config.toml
model = "image classifier"
dataset = "simulated stained blood smears"
train_examples = 195000
image_size = 32
crop_scale_min = 1
horizontal_flip = true
translate = 0.06
targets = ["large cell"]
num_classes = 7
arch = "vit"
norm = "layernorm"
norm_position = "pre"
activation = "geglu"
head_dim = 32
fused_qkv = true
bias = "all"
qk_norm = true
parallel_block = false
moe = "expert_choice"
drop_path = 0.15
num_experts = 16
moe_every = 1
expert_mlp_ratio = 0.5
experts_per_token = 1
shared_expert = false
patch_size = [4, 4]
conv_stem = false
layers = 14
width = 256
positions = "sincos"
pooling = "mean"
mixing = "mixup"
label_smoothing = 0.05
loss = "cross_entropy"
residual_init = "scaled_by_depth"
optimizer = "adamw"
lr = 0.00089
beta1 = 0.9
beta2 = 0.99
eps = 1e-10
grad_clip = 1.0
steps = 14700
batch_size = 64
epochs = 4.8
lr_schedule = "wsd"
decay_fraction = 0.3
final_lr_fraction = 0.01
warmup_steps = 730
weight_decay = 0.0
Rows from block 2 of a small image classifier, named by matrix and row number. Rows with one number within an expert belong to one neuron, the router's apart. Each number is 50 + 10 x the weight over its row's rms, rounded and kept within 0 to 99. All counts start at 0.
Before each expert's rows are labels from the 100 images, of 14976, where the router gives the expert most weight on average: "lies over" is the class under the peak; "patch colour" is the nearest of a few named colours to the mean colour under the peak. Only what is clearly more common there than usual is listed. The data: simulated stained blood smears.
# router: router (model.blocks.2.mlp.router.weight, 16x256), inputs 192-255
# gate: expert gate (model.blocks.2.mlp.gate, 16x128x256), inputs 192-255
# up: expert up (model.blocks.2.mlp.up, 16x128x256), inputs 192-255
# down: expert down (model.blocks.2.mlp.down, 16x256x128, transposed), outputs 192-255

# expert 6
lies over: large cell
patch colour: grey
router.6:51 54 51 65 61 52 54 52 43 60 62 45 49 45 64 34 48 48 48 53 58 56 43 38 66 56 69 39 33 51 61 44 44 61 63 49 35 53 50 35 56 46 64 42 38 38 44 64 44 43 52 56 66 44 69 40 59 37 46 44 34 46 45 46
gate.0:39 40 61 46 50 53 45 53 61 58 43 52 42 27 49 39 73 38 50 49 37 41 38 54 41 54 61 54 53 64 44 32 54 25 26 53 49 49 53 56 40 47 68 53 44 25 55 76 50 58 50 43 40 45 49 44 47 53 31 46 54 58 68 55
up.0:35 51 45 42 58 44 61 51 49 57 53 58 51 64 27 74 31 48 40 53 48 44 55 39 42 31 42 42 71 46 63 65 45 47 62 56 62 60 56 58 48 63 40 35 46 64 43 51 68 35 43 45 54 46 51 63 57 44 54 51 45 48 39 46
down.0:54 47 48 53 47 56 47 63 37 53 46 57 46 43 48 58 63 33 66 49 32 62 49 43 58 44 48 55 43 49 53 58 27 46 44 64 46 32 53 42 42 40 63 65 42 45 67 42 42 71 58 43 62 54 50 40 52 45 40 47 40 56 51 37
gate.1:65 41 73 71 43 66 52 70 43 49 40 51 39 49 67 47 67 52 51 67 56 39 53 42 48 44 50 48 52 39 53 39 29 47 55 42 57 60 44 59 55 58 38 56 51 51 46 60 51 46 54 59 54 50 48 34 47 58 62 34 67 40 58 40
up.1:42 61 66 38 40 50 49 64 52 60 29 44 60 46 48 48 51 61 70 22 28 54 38 50 53 52 53 46 34 50 48 45 51 41 48 52 55 54 54 54 38 50 71 48 52 23 52 49 61 56 72 59 46 60 49 55 52 56 38 49 60 52 56 57
down.1:56 48 50 53 60 56 38 31 53 49 32 40 37 56 50 46 50 52 41 46 70 48 50 48 26 59 40 59 60 60 57 43 44 38 56 42 61 52 61 57 67 38 41 55 68 48 30 70 50 26 56 59 48 56 42 38 51 60 51 57 55 46 37 59
gate.2:46 67 58 41 30 52 52 49 48 59 49 72 58 50 67 49 30 61 48 43 54 48 39 51 73 51 50 55 64 47 58 45 23 67 53 59 53 49 44 49 54 40 62 43 40 69 40 20 38 48 52 55 49 57 38 55 34 58 53 44 45 48 47 49
up.2:66 44 56 56 44 52 44 52 38 47 46 54 51 35 43 55 63 47 54 56 39 66 40 47 37 40 47 40 45 55 49 40 60 32 47 37 42 51 39 39 44 46 44 46 55 44 43 67 61 64 59 44 40 30 60 54 59 42 40 56 61 32 39 46
down.2:61 56 49 44 45 38 37 54 40 60 43 51 67 40 41 36 41 62 49 43 39 60 48 42 69 61 27 43 38 35 44 47 66 59 64 58 63 50 47 55 47 49 62 48 58 30 39 41 45 51 47 46 41 41 66 52 47 55 54 66 61 54 45 39

# expert 2
lies over: nucleus
patch colour: purple
router.2:60 56 62 45 50 54 51 41 41 62 53 64 60 55 47 62 50 43 51 62 59 43 38 54 49 58 29 53 62 17 56 57 56 46 45 72 42 37 60 59 49 49 39 44 51 53 44 38 53 51 39 53 51 66 48 56 59 60 53 56 54 68 28 41
gate.0:51 44 39 41 37 53 48 61 59 56 32 43 50 42 57 42 55 44 45 44 46 39 43 37 68 47 67 43 31 60 45 59 58 52 63 47 69 47 53 47 57 57 76 46 47 50 51 38 55 61 57 58 61 59 42 52 54 48 51 71 65 59 54 63
up.0:44 47 43 43 40 45 43 55 46 62 45 44 47 37 66 43 57 39 46 45 50 36 38 50 58 37 56 51 40 60 45 46 55 49 51 57 62 40 53 54 60 55 69 51 47 40 43 36 57 59 38 72 68 66 34 62 49 53 52 57 66 64 66 50
down.0:64 52 57 47 35 59 44 49 34 59 53 36 49 44 57 60 53 49 64 50 41 55 48 44 50 37 56 35 35 46 56 50 56 57 41 65 64 47 37 43 38 55 57 42 69 37 55 49 52 59 49 58 51 32 52 62 52 58 44 63 61 46 40 56
gate.1:41 33 45 64 53 56 59 55 76 49 57 58 55 52 52 50 45 66 54 40 50 64 53 39 58 54 62 47 59 72 72 60 49 56 66 34 55 67 46 49 43 52 53 42 51 63 49 51 55 67 50 38 51 32 58 45 42 45 62 56 45 31 51 59
up.1:54 68 37 36 37 47 34 47 42 39 39 63 54 44 35 60 66 45 57 61 55 45 44 57 33 42 47 42 51 63 42 58 61 43 36 46 57 53 55 45 48 60 51 53 71 37 33 29 58 45 56 56 34 52 56 53 64 62 38 55 47 53 57 67
down.1:57 52 52 63 50 43 54 38 35 41 36 53 54 42 43 64 50 42 62 66 46 33 39 65 37 50 44 52 60 51 50 53 67 45 38 45 45 38 57 57 36 38 51 51 63 45 55 47 47 46 48 69 48 54 37 64 49 47 45 51 33 56 42 35
gate.2:57 42 48 46 43 40 50 54 60 49 44 53 26 56 61 51 64 76 43 56 50 39 65 44 37 64 61 56 57 54 47 62 43 51 61 46 69 68 61 59 48 58 58 71 58 41 51 57 56 45 43 44 49 64 58 42 51 60 46 66 46 47 46 52
up.2:46 54 54 49 58 59 66 51 42 57 53 55 67 44 50 45 49 37 62 44 53 78 34 48 60 46 49 52 31 49 53 48 48 49 43 50 37 41 28 33 52 34 47 41 38 57 56 59 50 53 59 48 51 37 62 51 42 49 54 32 52 63 55 45
down.2:51 51 70 64 52 50 48 60 47 60 54 64 66 38 59 50 32 43 59 50 57 44 39 65 54 66 51 50 56 46 51 47 56 38 50 42 47 38 34 52 45 42 50 38 30 51 61 68 59 56 40 58 58 49 40 57 56 39 51 36 49 73 53 47

# expert 14
lies over: large cell
patch colour: grey
router.14:53 41 61 62 64 67 51 48 50 46 58 35 54 46 60 55 49 56 59 45 60 52 56 42 55 24 59 52 31 62 61 35 49 49 53 58 48 37 42 52 52 46 45 49 42 44 50 47 54 41 70 59 50 53 54 58 58 37 59 42 44 34 61 61
gate.0:45 54 67 53 54 69 50 48 63 40 32 77 50 53 32 46 52 72 40 51 55 66 43 54 69 43 43 65 45 41 55 34 61 50 60 43 53 60 48 56 56 49 47 43 61 39 47 40 44 63 50 54 39 29 71 54 56 56 46 45 47 33 54 39
up.0:39 58 50 47 34 48 52 45 52 56 59 53 46 49 50 52 36 53 48 52 57 51 42 44 33 48 50 64 50 46 54 46 62 49 37 40 44 59 45 30 54 50 54 44 53 40 49 49 61 47 43 44 41 39 37 58 37 56 43 35 44 57 66 69
down.0:57 43 70 45 47 51 43 72 53 48 34 55 56 37 54 55 60 42 33 53 44 27 43 53 64 56 38 63 67 41 40 31 52 47 63 39 66 60 61 48 36 56 50 52 45 39 36 54 63 39 54 52 58 53 49 61 50 42 52 53 43 44 60 47
gate.1:39 31 41 44 43 32 44 56 57 36 40 52 29 55 59 53 46 66 53 54 69 43 51 49 39 65 63 39 45 54 55 46 45 57 57 51 65 51 43 47 59 52 47 60 46 61 47 50 35 53 45 52 60 35 40 33 43 47 57 49 59 51 52 57
up.1:58 66 51 39 50 69 49 41 37 53 43 46 52 52 37 40 48 37 41 36 57 63 47 50 43 45 52 33 33 50 41 53 56 42 50 66 54 48 35 58 58 45 65 52 73 44 49 51 35 63 42 50 31 62 64 38 42 62 35 57 47 65 41 50
down.1:67 52 51 68 35 52 39 54 40 36 50 39 48 43 48 66 71 53 48 51 39 49 62 70 50 37 51 40 40 56 50 38 57 50 42 62 64 51 57 47 76 57 57 56 56 42 41 48 64 46 67 71 44 60 69 56 47 57 48 69 52 38 30 61
gate.2:47 30 48 65 51 52 56 43 70 50 47 62 34 58 57 28 64 68 42 54 49 51 66 58 42 54 66 40 66 39 66 44 38 49 61 46 51 43 56 52 53 56 50 60 46 68 51 48 56 37 38 49 51 43 45 43 32 39 54 47 43 41 58 52
up.2:52 62 55 39 46 79 56 58 50 58 55 35 59 46 46 78 49 51 29 52 29 50 36 47 52 52 64 65 65 73 51 43 54 34 42 58 46 36 70 46 49 64 63 51 38 53 49 58 60 50 53 34 47 57 47 65 46 46 40 51 52 51 42 56
down.2:45 59 60 64 42 57 59 51 45 49 44 46 59 45 44 35 45 50 45 37 51 65 34 24 52 55 61 49 48 44 61 23 76 42 55 49 43 53 47 35 39 47 53 62 37 27 34 62 57 46 56 56 53 39 49 36 55 43 40 35 42 34 56 48

# expert 5
lies over: nucleus
patch colour: purple
router.5:53 62 54 42 42 45 43 68 43 64 40 59 59 56 45 61 55 60 46 41 48 65 46 49 57 56 63 61 60 41 62 53 56 51 51 58 64 57 41 33 57 57 59 55 57 57 47 46 69 60 43 43 46 58 50 53 46 38 40 59 61 63 57 55
gate.0:57 46 53 70 50 47 57 34 45 31 54 48 54 56 45 53 39 48 50 57 63 50 43 45 51 44 36 38 60 45 50 54 43 41 42 37 32 57 55 58 51 50 35 45 48 51 46 55 45 45 35 45 51 40 46 64 36 40 42 31 44 44 42 28
up.0:51 44 41 53 35 51 42 40 50 42 49 41 70 53 31 59 57 70 42 50 68 53 49 61 41 52 41 44 67 36 49 60 36 50 61 46 39 59 47 51 40 56 38 64 62 48 24 52 58 37 47 55 31 40 50 50 40 67 57 53 49 31 47 49
down.0:51 55 34 66 58 62 49 60 63 58 35 44 61 53 70 50 50 47 54 44 52 41 48 73 35 43 40 63 67 53 46 26 43 45 40 58 34 41 38 53 72 45 52 32 37 65 47 68 59 36 39 47 47 56 48 67 41 47 60 51 57 58 69 65
gate.1:45 43 48 60 35 39 60 46 48 45 71 50 52 64 60 65 60 44 59 55 56 39 76 52 52 55 56 60 53 55 47 49 32 52 57 47 45 54 55 42 45 46 49 46 50 69 49 52 60 43 38 63 65 65 36 48 51 49 67 66 38 54 62 43
up.1:57 72 66 45 62 69 40 59 41 42 35 37 44 31 39 40 31 52 42 44 40 58 34 53 57 41 41 39 50 42 65 53 61 44 39 53 53 46 46 58 55 52 51 53 47 29 42 46 45 71 61 48 28 38 64 48 49 56 34 47 64 42 26 47
down.1:65 72 68 71 52 73 36 48 57 50 42 42 61 54 44 56 55 56 47 41 53 55 54 56 55 50 67 53 50 44 60 60 62 40 69 47 50 40 38 45 49 47 43 46 49 50 45 55 41 39 56 70 42 52 63 63 66 36 41 56 55 39 33 50
gate.2:42 42 38 58 54 59 46 54 54 46 53 31 54 48 66 52 31 56 38 56 50 40 45 54 49 56 58 66 58 59 67 27 29 53 60 46 55 47 47 33 50 55 49 48 55 70 39 43 52 53 57 60 61 56 41 30 31 28 79 37 50 40 57 66
up.2:62 45 51 53 55 29 57 47 45 43 53 71 49 63 37 45 51 43 53 47 53 42 53 44 30 57 37 44 49 51 47 69 59 38 37 39 40 40 50 62 54 42 36 44 46 42 60 72 28 37 45 39 38 47 70 57 62 61 33 55 54 56 44 35
down.2:56 50 48 53 51 63 30 32 40 36 46 51 54 32 39 55 65 55 74 55 37 41 60 48 33 42 50 56 48 48 50 57 51 54 45 56 50 24 70 45 39 57 63 50 47 42 36 43 50 42 47 43 41 56 61 63 53 58 52 56 50 46 31 56